{
  "arch": "vit",
  "model": "image embedding model",
  "dataset": "renderings of 100 made-up gadgets, each built of a few solids, in any pose",
  "train_examples": 97500,
  "image_size": 64,
  "crop_scale_min": 1,
  "horizontal_flip": false,
  "rotation_deg": 10,
  "targets": ["finish"],
  "num_classes": 3,
  "embedding_dim": 64,
  "norm": "layernorm",
  "norm_position": "pre",
  "hidden_act": "gelu",
  "head_dim": 48,
  "fused_qkv": false,
  "bias": "none",
  "qk_norm": false,
  "parallel_block": false,
  "moe": "soft",
  "num_experts": 32,
  "moe_every": 1,
  "expert_mlp_ratio": 0.25,
  "slots_per_expert": 2,
  "shared_expert": false,
  "patch_size": [8, 8],
  "conv_stem": true,
  "layers": 8,
  "width": 192,
  "positions": "conv",
  "pooling": "mean",
  "am_softmax_margin": 0.2,
  "am_softmax_scale": 30,
  "residual_init": "scaled_by_depth",
  "optimizer": "normuon",
  "muon_scale": "match_rms_adamw",
  "learning_rate": 0.0036,
  "momentum": 0.95,
  "nesterov": true,
  "orthogonalizer": "newton_schulz_5",
  "adamw_lr_other_params": 0.0021,
  "max_grad_norm": 0.5,
  "max_steps": 22800,
  "batch_size": 128,
  "epochs": 29.9,
  "lr_schedule": "cosine",
  "final_lr_fraction": 0.1,
  "warmup_steps": 2280,
  "weight_decay": 0.09,
  "adamw_weight_decay_other_params": 0.05
}
Rows from expert 27 of block 4, named by matrix and row number. Rows with one number belong to one neuron. Each number is 500 + 40 x the weight over its row's rms, rounded and kept within 0 to 999. All counts start at 0. Numbers have three digits each. After the name is the row's rms in percent of the matrix's.
# up: expert up (model.blocks.4.mlp.up, 32x48x192), inputs 0-95
# down: expert down (model.blocks.4.mlp.down, 32x192x48, transposed), outputs 0-95
up.0 085:484445586566555495512563532467509459553446513529505545456526512465520525498517511478532499501470476523536482472501512489466493481520522443442465452426470462485492530583507483469509553531520479482580545440512483477435499504426510521506527492482498517426491409484488466459480603435473531454
down.0 084:502588529407511518524397486543491442467558541497546438509494519485481502558499528567486542532565444528434456496428475505537466543487475494547458589477445533556494468546540445545485515451526445549438501511501476480517430539559462516460497513514575487523517445501515524466493492470549516507
up.1 118:504475511474550513469522466458477513517598471466489478462530494405543430537508506469476482530522587539486499459492561507408537547518500526498505539532538497445448541450507511449494514489484510510562511465440487559552519469433469509492486454438525525445454528531540494537448413420483503566
down.1 120:505465539514463462429526480521507479495462549508464443442455427527446482537491496610506501527500539516616505518448431488507467459487510472513521476516465565556528443526563479561483507527577497527498527461544509499443520584500510445513465479518450497488428500513475481531508478462587547514
up.2 091:540459533521471470499492540578531465513462529536536476468524444562474562526509486530534535460478670527501504441450487542495502401459492432487575456437464530507473504487490494512511461480510425532536489487510495487500475497508440508459583491536506474505474466474515439525497492482463510468
down.2 123:523488501556536493550499513452515576437482508530527475522551516547585532431455509451470456516551487484480471546459537497481434495454472518518492463522451504453511536464549441509554500490550469582457526526437498447472579451580549469414492452491529542473503558443543537497543545451411441504
up.3 126:570475494520475495459509514518513468481497454486589553543449412443579500568516490555486456464434510482427453493526484512443513595444476502477544560423453496454523497496483467507504481482474496503504455476557504528514524487474444457510569473591473492509431513569520496567467514412449502516
down.3 114:502429570485546513554538486542448443496478481503445530522480491485539513491488533486545499576539521488593471412490512406443474469480538494514500453511454507496544508496491446494495505514558510564493538500431532442489484513591509452479540462513485536523485532427503526455555446444484549472
up.4 095:482531456459501486524498499515515572511536502491482558448537483451549473503508444517506549522544483563471503498513513510494534523497533487518495517612500539498415455513564503470534506461461524509481531515450516516488517401491469568457476465455485530486533559463543503500420420522510487573
down.4 105:460417560556456490424557494510525459499491493463457467557530517476439498520576530528477442496445558429545414527504470488478503507481559478548512534472420464511521488531449504505502476483505439460506475469545455518500526575490521545554563474503560464532465455527489468537473554474531496565
up.5 110:545544447491508497486512445513462534493455492589518519478514424580626565525496464484505501496524593513556484484446506475468512425472469495497459437419494484454442517510500515472498469438472517545533547413511521544524524494486521576466446512495549550485536553458500525512604523540470480460
down.5 108:454515526503520488459511468484497470518525485519525459480500466570446473504497468510547460542385501466547589459491505479578531476476502526466442530587446524453587438556524518473467413528465492484510485448466499515432526587417513482578418480447516519456537495508547529572548596464499475530
up.6 111:521449457446519477509433554560517501534478518491516566526523499495511445539513480562529466494492556518475489529480513507525529591464396481464465512526517467513586517489517492459444400469511448510534536553489529616437573460444453452433474502462513549516548487494573454501524448442485498496
down.6 106:522482544508479434493515494456525509490488499462501467441535464516447501450451487548495506526600520452515454595470511450457481459476500542559502481462455547469490474454432498539492476570494509425503523530444459456570495438552452525521508490506444510494539539480497517545440518455549525449
up.7 077:472519470513495485520527475456490531517534513545430507470387502464517476584525493465484498508483528512479532405469498453622492501565523500518572492485549502475435444529542513514477429479425470511463556477526476497537473467438578582477396522549508527490459514493420505432535518514490476533
down.7 070:500503477422515523458564434503444443466556522465526505529490521504441560507516470465471482444563523482482551485532427496512454484534591478560561483538453527511496469469441468581554535444596502413479516567507444495476517499435519526448486540495435515421455431491520465518532480484496580469
up.8 090:445511570477548497471524490515447519556468473531458482495478500465530478507517507469492518619566475419474555525491497523466528513528514479537409528447488509473551473519421445540452519460452592497493462491453576502444491481456523463477417494499436536479458481523473537532591489365522564557
down.8 095:551535410462496493530506455535480476530485486500519533528379549545554508520526466544532473463441530551536488475482480478507474526461492487491522517535489529561479528479524520477525551533518502501481509499565409556473498505608506440508511458536461449526515531456441496428481411474600523453
up.9 101:480517461481571522544462457514549514468476506443514466474536522489566472461492510495528526502475549533515510518609500472461545481502555464514511503436517499486523439522513532448516471454474428518561473542499543431453546490551480537494529520474517520504451477541529474485512615480471460520
down.9 115:468528459456500472489493510564498486485495467556484536437554425459483541544536439480477516435579560528523505446452508428555539473524503460487543467552526544475545530508492530555483487453508473522443483487546550496537449539472432480472439470517408513504490495477501433486507491538498532504
up.10 076:558505513429468556532529486417453513511580499424488486514452474511359495442522530471516515420528547543504550484444525485508539527513449498522510464611504542546456518460453492472435487588459471486554449479557535529519557473571521543511444517548466420477467520489490488494551503590474480509
down.10 074:606454525493482476559520448503509564507468458563452454583469450525475503468563508475533444493529444511511543557473480527511494549488464467475466578566543433516578402480611486441433532497505492540427478502500516504470517493477501497467493499515481553453497553529446486508580531516480472528
up.11 074:488521553591539496477487532481412505493538536493512488487477505543455505474508471504501389483546472453485477522575492542498536485524459571503503458503472503510477517495498511477455590431520518492503492533565528458561450506416471504491375439528478524411480414482504546500592460561485509493
down.11 085:503490426514515530475516517570520531495511450527500589475483532540554501483560518425470524476558422539513530524450494517477586473482555510531544557421563501449469457485505499471481524469519492503487449544509508460478409524482568508474548463579419511466454521527439529480510524490494491499
up.12 094:452559509478593518442501550476521482487446437515495466524486619522497474454507481463479479441508515425458557496509489487554508466541507444523540559470512521526481437523536483480468544453527528473451509507487451512519515515450501467442579488433531514492500428490458467528524556508484531457
down.12 098:528503507470537508477493517511387525542554442527514481540556450526528494456527547515525479505539531465456470515502476583460523521403540509539473490468483504447503532521607467506540449458481565503527458458386510499503492504503555448503431516579463542456510479478523490505550506505495477483
up.13 099:534525603577396481417514466504527542514481541495510488526480521501540513521481530491483516489515544539491481484434500453492471541524477482461525422472519484526537510407493449490544504486442460538563456484475517535588514596409444537460484528531599481487483492466495470484574485523458469503
down.13 097:492489501525529534478457532557570496516474514457519572463497585495486484581508517473475452529492515441554476491574504521590543432505494451533478598445514458455553467525445531542376494491530458513555487443497506425426533596536523488581523506504468548468548554502488495433561522503488459574
up.14 127:474471484472490490478479462521505554518544431496473504468477464428510477539501535564472450549496553571447480450505496513499477574443464489533548528575588512568536506519479473482481433510506556499541474472486580513473545533413458392488475471553504493527521509510482489551534465424548530542
down.14 112:478437571565500481513499479504511487523486490538465467472480580596473505523570526570522541508515554504493482554437442420469473530524460491530521493463440457528518514550464485510517579503513495464533530427459466492494527489606534536484512477437508500524496543490442505478464506454561545478
up.15 091:513467516612457517505491482540436514474464528435492538535533509440497449522461491560521421491462512487486445459459475473465456573475489506458535513497495523563560540525451487450412445464477505497536479484564474575553509514446522477444512504612471491485552522569542464541437501401482518418
down.15 084:512469585430586470502544543478527410497486484496443473472497472530558531504502559463505548526455496508552468457530496503473582492485498486531542474496451467497541457516475469467503510590529495485508468465472516492497533516557525441508483481502524593504457544480586456430505435458550533484
up.16 093:500430465585543531446484459547571522427533556451512516524504487509481501565500551499529440475505553522580457490533467519414514522517465481499536459407486455428511507542514490435507516434481441561532524559502509490558502582518534508493555452527528496526505517546451480486542509470420450539
down.16 099:538531495473484497493494577528487457465432527538465496517448434595498505528430480498484550513454530551512518454474502524550462454528514553468515490502441448523551495500495458494442500424532504544466559508518528557485485530478446569448439455531498614534411515552508480529533466590511513495
up.17 097:475524470595421440557497499501489495579545511422457505553474463460543462522462480501488492490484516509504548520512410529474480426434484552514485557498549478538524466484517489538492462516525513458483443508521489498439525508474452423564577541583544506525544536518497474488462429373542452516
down.17 079:518475541475477556478488513476488491397473439503439549450530465459552515479534503538566509555529544500515417474529541484459468579518524523492513445484487502478503592519459444483487515462491546499525507500485542486555548465585495503465486511467499496539427472488551496551512488425488505512
up.18 104:510510483517498527487468497513441508532488526552473526492444484497497505478511457537509556461586563550470433476378482478448472493494506509507522496555568504456468493551458456478470435525524523538539434540511464529517498526401488388587422488520435492564531427565485491477472460449573532498
down.18 111:492482409512500493482476506519528537488542459476576504512537506549516484453498568490531493492394462417457522547572510528470558558406507528481468450466508465604515523516545613487578522494459532488491433549456485458531492453517495525554494525515545428503459482444467538523482595495510384471
up.19 101:580529479508499499468550534479455495459542524441527580556557518483507484499488516437489500494477560519435501513502524561530511552488516466483432524527432495468487494498509489499511418432476432524555565507537514531505478449546579547465604490506559488460472535521491514514497479446461466452
down.19 106:454472541460503473504506458524498423495478523468443489488466492475489479558459448568556522533577491529589435480461546506500462483527467520489529509584513571458526539481464458529510499569561446513470596423397515510464548476537480478511540495507509568514540510530540451487545455429478552505
up.20 087:474506507492586482457557494532493574483459544493437463440471542467530508499484514515495574522483622446562515492467565507469503515583510466530434465483516504605529463545524491533482521514469498519523503454464530489535518533525477569456573448513521504471454412450504507425535522498496494447
down.20 087:463498520510522476466565534384489474514580443560520530543533497601456521474522517477536467489477485482534491405478453430564557543494515412466420495560478471536552439545474469411540432564527445424468511490546539493474512527536541518511520485529469521492452515478482438476433523569504535440
up.21 100:518528546455476474464533456406572526527442494524439476503460529562484501462504539543477454562433481497524486507551485479458454526489464474491473585625495456468513536462512544434459465534461460481484565514533517570481579448449471467509411472489508540500555547538502500501483544555560455536
down.21 094:539477482565536536512505539520441470485575531504495506538504529505536515516489456466498561482582479555487469508513509448462496477486542556484561420453459477504446442534487433467490459556567470440540536496459511507505409543542409541428550487575409471534459546506515513453496524441473532432
up.22 091:564477504565614504539502493423530460539481514445522574458499524485497443521498485475461562504487564520499533537560500442513539549530410472494483458580438520432466524422506474514586512520531500491515530588503476468566445514499496555526484500500500501494466497578486447438472474522505502467
down.22 100:449530479531429490411423496505593523527494483487446399529498523498561552524507560508494516567539511563417462386527491492541528500503498506478524479482501560524545485571450400479479503483504490468503491457435459465493468530505584483476504563445454514547480538483543435550492573486560464456
up.23 079:450549502550553504462506511459389497475496518454465523600538514520530571492540527560524423486521497461511463426482487502520524453443509515483574523403481515450457524487504408513466528503516528495570431455504462539554483509512494479499496481506484491516539521452501455551569496514442460451
down.23 085:542560436507530532490531476475480532550499482474503588504431451518514525477524501514505523511494492455495402478519532541519453561512511501489457397536557521515586562474479548479569494482449564490552464519441427502480471577495591453574495510530488527487508545506528535453468449589515473544
up.24 075:517517531472398482499477457458534512471483459553529488424444443523448506450456542528531495520571505533419469398503498495481418470535520487503503481580509485439477516423534474443495548468496473496515532492519528470461590456441509563407502420515546536488502527514464467515536493501411508414
down.24 091:489525460544521409499406490532522468513572479476515522474557495493489473473472475415480527426508485430481538534492491536564568502473520581522452562433524506482482488514542465519512426483597516479564474477510551531470502507525507466566539512468446514456475456496478511486557473458578499477
up.25 119:519504517459557446477489466535446431486472503482488489538443416462510508567541497560469465483458528461467559550526479492488530557482478465501543518574464478468591487492472495446444439455471500486586472491515522604480529479419398433539494433543481549492520511572573461560484499448543558593
down.25 097:453503570506502525458515453521497546470416463499466468526477589505466493525464509496583527517510548483528443489428484409514439384525501534522505454454506483541512468469500579494478540558524518455472455484463486436526506496539424506540523461479504496564502556535407502478480529503502554471
up.26 102:503555551502527508589508406461527463497505538445488505543461507474475494479482534500494499592495429514457513594514464492453527516511494540536405517530501479444540507457490483503438471476499549469567542470419456497429554543536486501472545484464565465511570547538559508457472426404532537553
down.26 108:469555509487442458400517499574441504506390487563474475482507422516527534496518442538494455524564572572523501486555533500444456489518558485419564460531508554521462511508433475544501497477497534473498437466575526518490435541390501485458450469534450578478504472472446479519522484440539521469
up.27 108:561483569535511509559500455451548532520484493455554463527463530469459384464496538563494403541435520487484434495509499514390517511441513459509482524494539469487533500490463485475447509497526488505543427497513527550540539535455407395525469454528503488490495484595517533554459562389468504614
down.27 098:440453589467498505507527518543492493523455454562428505520524451491561542515484496507517563512506504538494461446512490482460498495502493488482566459498455494503505556611499503501515566523470482582473579491500491434575535442477484451462525490510481584533524555469422545492532388495508487432
up.28 122:508447597518425510511479490450503436526502469529488479447495488439482499521535496504470487524506533546489486450469446486450524477517469503472552485551555498535528551543505554483499464545522465472539458449481500476508573556453417420564503482517515509534460479513463519459414462471493508488
down.28 117:506464433540487471532489516497515604489497458502502489547559517547518465466528505538520541450426476466498520600551521467496504511498447486506496429514506506531488509591547581480518528523457560490450451588548471514509493519454482498489422455477514503543498406523498541483453598496463370513
up.29 082:493528389501496496446485493466525531484505516498485515565512490541478540467500525504569436539567441490472511495469436553534506513535475535503492495509500523509556499497527538505442439525500543487429569479483527542480475572465445562516448541514439503477510528553493467450573464558470504537
down.29 086:513461497466482547458466459481537543535500465435547509473482569498512454534453532451437475422545504506501529523451476487477556484447542563475539491501480423457530510488456490463458492440452514478506408550459479514560513514519510478468510439519521478441527559426569437544406542502450456467
up.30 121:531448548522519486512528511441512467520467455449481490558409493476571493520469523508481543565414511474437435499493493493453492565466478504488383524483470493473519460582491480462457450520473535495568463506456517554502570427414454468513542439517532481512461523518539471552491493356513466574
down.30 103:441463488464504483481456551506473498523500477517445521478443424495507458544520503558478507537487549535548440464483451483467524529500530479524593461533498550500551511576506501504412497474551514488556470505561549462480456465576465474502516423575431569532463494523468450519446459504598547457
up.31 110:459551466534538481501490546446537447544473557478481455495482517485627517537555514500499516520498395512515482532536503438453449494513516576487514453421566466564460525387536549500501490475509444502535501498494514505538499518534514536491613521507542476593549565525478456500458545498510478498
down.31 121:490501540487438544516526515548445504468452502443523545425511524487444532573476490438526579452493477499514491462523562490518518517517522456496417510588541518490493560454468499505371480485452451519523474486500519479546507428522471549533497473510515498483560499471456484575435503484512546490
up.32 100:487456418560523522513518478466570484499482532503466543434491517458458525503507496476497554473556520503526474545468520484400515458516481530528497536511537486479485531400470550480555562503474497518560475558516551450521554472493394508447522497433537535501467521520468539492483488639536492541
down.32 102:474544536547497556463553494494480477527529422518504549461529471438437484568505522530451484480485461567528533435506519439547500539434560551482472525450453501452537474560525488443408538506553503474546513445493521470493480500445495489504552505554536476550505503537380516517558546449549549516
up.33 069:460554435512504471513513519478481538544441482510530474448528557550527545574472495485499588489456506490457485453485487510495418485550487450511471580470487518462509436553548494462489455509548466531451527453532499472520480525541528529379450515550472531517538416503535501547430461472541478483
down.33 084:525519488527488404539580487394525467514500498482431472516479519498477502433502543488464462432526466429505506505505489506546483496504449555450574431510525484510488448454565390500537561505550583458485511518439474514506503476543560454491474477511469486534493456485523478392555496515466496484
up.34 092:530583469409476504506516457509438540558520461483552471501535487452462536510520472491616468473490480438486429471453526491477450492490507461520494422510537524530517500483458536456483470490517550480498458432519459460598421481492527509504546510555589535536457526433592585462499462508489510575
down.34 104:450472493501474487504512509449471493524587465490501591461476466426449477425531527461476462492545515448503566591508525507519536495554467583530503533521530523472540486487566512498513452481523541454499445467517551497452535492470506512542461523535436508516522471519475468513514534531511540529
up.35 103:459464621477513491487506541442459494537514491462512455521476499483483442506494508561466445472495488562583543559507502483435554550468505490499510442466488515459556483539551455465467493569517472536562434481496496496517540598497479446532507475537447483539592463507502489518581512443479511566
down.35 087:504517420511500531532508516475486571442489554546481557497447456527517517515530506519540527511408557486532505495486477436517474510465431478495462489536494484509459583508501518559505504477427568634500583538473532520485501478531572586451541443537557488547511497483457553479512509541550499456
up.36 112:535480566561439511541532532480485522548433454414523517509494453452545416572496498494477453493546529505467456460477477542458464487444496491509542512550500504464558522549494448487459509496501489495524474529519508568562518484451447417483561418550468531570475470510507480550433486362469567577
down.36 097:437504517510589484501488519518478436487478483507529424557474538530511483508480525529491558487378512461568466538453556511408505519488517537529502546408462516535534511543467578506494516577526479440473488518486522456487501465500488438573485468509587516555466497522455563394512513445506513485
up.37 106:610521498509497512508523478583543522446541461514534490466514424454458505508466509529485459481489485457510468465559463509479509596466472507447500505463474526409532522546476533494523510473507555506541455551476496564535530522404477570467540442569479530478455493525487537496463439360525520553
down.37 095:468444583458486501520435524500468433503503459535438510479507513506576459468426481490432507484552493529544486454479494500495480546480581530555518491487516524482488505548506539527434485564609572502468475525526540538515512506528520383436476500494398501512476509504501512505443467468501529466
up.38 093:542453414533499504447540513551568520436490477494595569508528486466523480478494460518561457518485497458509458460563445519454477523512514517521531517565456511503490529530531516542551452482521476510514492442491513472456438552510506524422535453563492527516526480556486559448551547449487484463
down.38 096:486464584474454506560473526462498497469514531535491433501479498472491534496512622595512552480478513546512499473479482370495494467493463504497548476499446555537443481527533447483483485518578510483541468474512491474440560461536541466501493540494442431479484520496517457479507486478475556476
up.39 118:560536591504431489479492469554539499528470475441459470467498501435427469480495497506558480494466576507469457529517458534380550483488490478561437466509496472541589533549463505491475549493513501474576487534559423557503550523481483443495571474522520480522442583564537530539396432347486547563
down.39 106:440431557455546501551472511549427503430501449521541468448497558534525524525459502530466565502548555514476519468463404474468482539444508486468603479546430535465456457532515498501469473518461490507467479507468491478568517471469504466525471475539401508543528448464434532487429499460472522493
up.40 108:511508586509498551521456465480539474493514479504472469497419505520516562570499492546524523522526482488475459523510454505397472499504475447484493507634553450519493563511541516501448466542506457497510483464513443513530515504462459451531504480483481494540471587486518457528393564495526548515
down.40 131:436445475506517488529463529540460546506447496450485513503551475490446433418571438487458533430528465472541517555458504479530546528508498465507472534447500525452448481508531529525468524522491568478499478587530489467552471428473476502472423480547477499461532455456460555455585524495512465480
up.41 109:509538499576486508516490494521516483544529556469485512562503515502615591513526504535530491500528416481502477518557476521517481486479531521492494456448532480545449507385514467506512626483511524508504511428474476509636441548478529521509521463510572494509475490477468530497460453583536483460
down.41 107:477496407478473510412518435523520443442505555455454588463510513510443454597526455440489578497482495533537501481516494475554516488495498469563410540511518491503488537453411524552493493507464445464610501485529463512506546484457462564541456602518461453504534486526483518547478497539552476537
up.42 103:456477545442518531493515558562498497521527497494486572505487455484565470572450506519505492532459537521531448459548535551556512558494460490490486498424476455504511545525504476510469470482524468502536526456569598454490490554473483505459619522488472505462531451458546493525498511496508531548
down.42 101:502579488545544567544534389474572527485578554494538482515452549538497487459463514514548448440442525406517445580517553453545454528455424525428523510539477433537487513517564482534550473532497458570473485522515465503464541466493577459492517502491561479490526510458517472474490475490481512436
up.43 103:480458500526448493511496509521506539526525495486511522475548486501575473449462527489442514527491455512466513511520501484482452449558571549482570421464555513524530555597503521489482577531519510523443482466483571454487475489493469553527489541508484503497522527485421475508621494347524483500
down.43 089:438590465480534456488564498525519405510478543518485507519534503491472509535521461492474509441451542472556544453469396498500475507518581450579457513453479543574491470492481527540534501451533495497451496503533404529416483541542485445489510511512490467585455491468484538492483503544542546487
up.44 116:549477492498455480466509515535482418520464491432487471522546532459542460538493496495498535514514528552509532525505564551441543511453580437491529495484546495487471514441497487504478434456482467513580476509541501552505527465482399451432565458605505528502524475503510474546479518367413468491
down.44 099:478498573487565445495533488589443473482528458518477499544509471530495572552523529497562555513484549486529437426504546456464522458494546472516486447547477546524519532477459449510521539587477490557476565476525518443520536535488540448484482479513573559531479504436476452471538486437510537408
up.45 095:526519531520409541467491492457528507523496499515499483537505453555432471527544498540532353520575436527537452556529455475454484474499542514506541502518497472557541555371455505515526583478458487513571456482551426508544541456535514526472500491448477496560525563452542483481495507606499446566
down.45 103:545512472484432494519458477482519518510501509522482535412541473519411486478514511455536541452535514561558441537431593467471417496526525533570562516470539507461478508430510505456470537473548528474547510488545496452505549479485467528489502435484590500471494524516449510451550455489564534481
up.46 094:487467448517510476615435565499488489540552536533527543521542488523573482519500519501505456462480481532513511537473545513459489546450474575520490481515576495585538528368484517493561497484488497483489502552469485507580425494620467461457591493466491495495481547510484485453507455507558489486
down.46 108:434504488526499499506503533480464507481486505429533546411519506500443521528520551515521540497554510462516464454545500498449531473490497504504497510462565498440523528446471529493455532556510491525518439393505522503501530464521467551504501473558509517508512465501374512534478476525546510517
up.47 071:522514529510496500525517498483454484495500453533511455545446456547535555493476505462501450571484480488560461510436546491414480464497415547493519511525593495532498398472490471472386500573551500542507494479458473496467516521515491504590543514505533492497478586408511488454516494507501440463
down.47 079:516517440473523483485502466397505559500617470530521475557429510511529506536519476465561509462498541466499501485584585541526520511569465497513482513452535424514464461470481459505535448447489562502463525478542513495467491540440548501576515527475516525490469573544520510501482469519452450548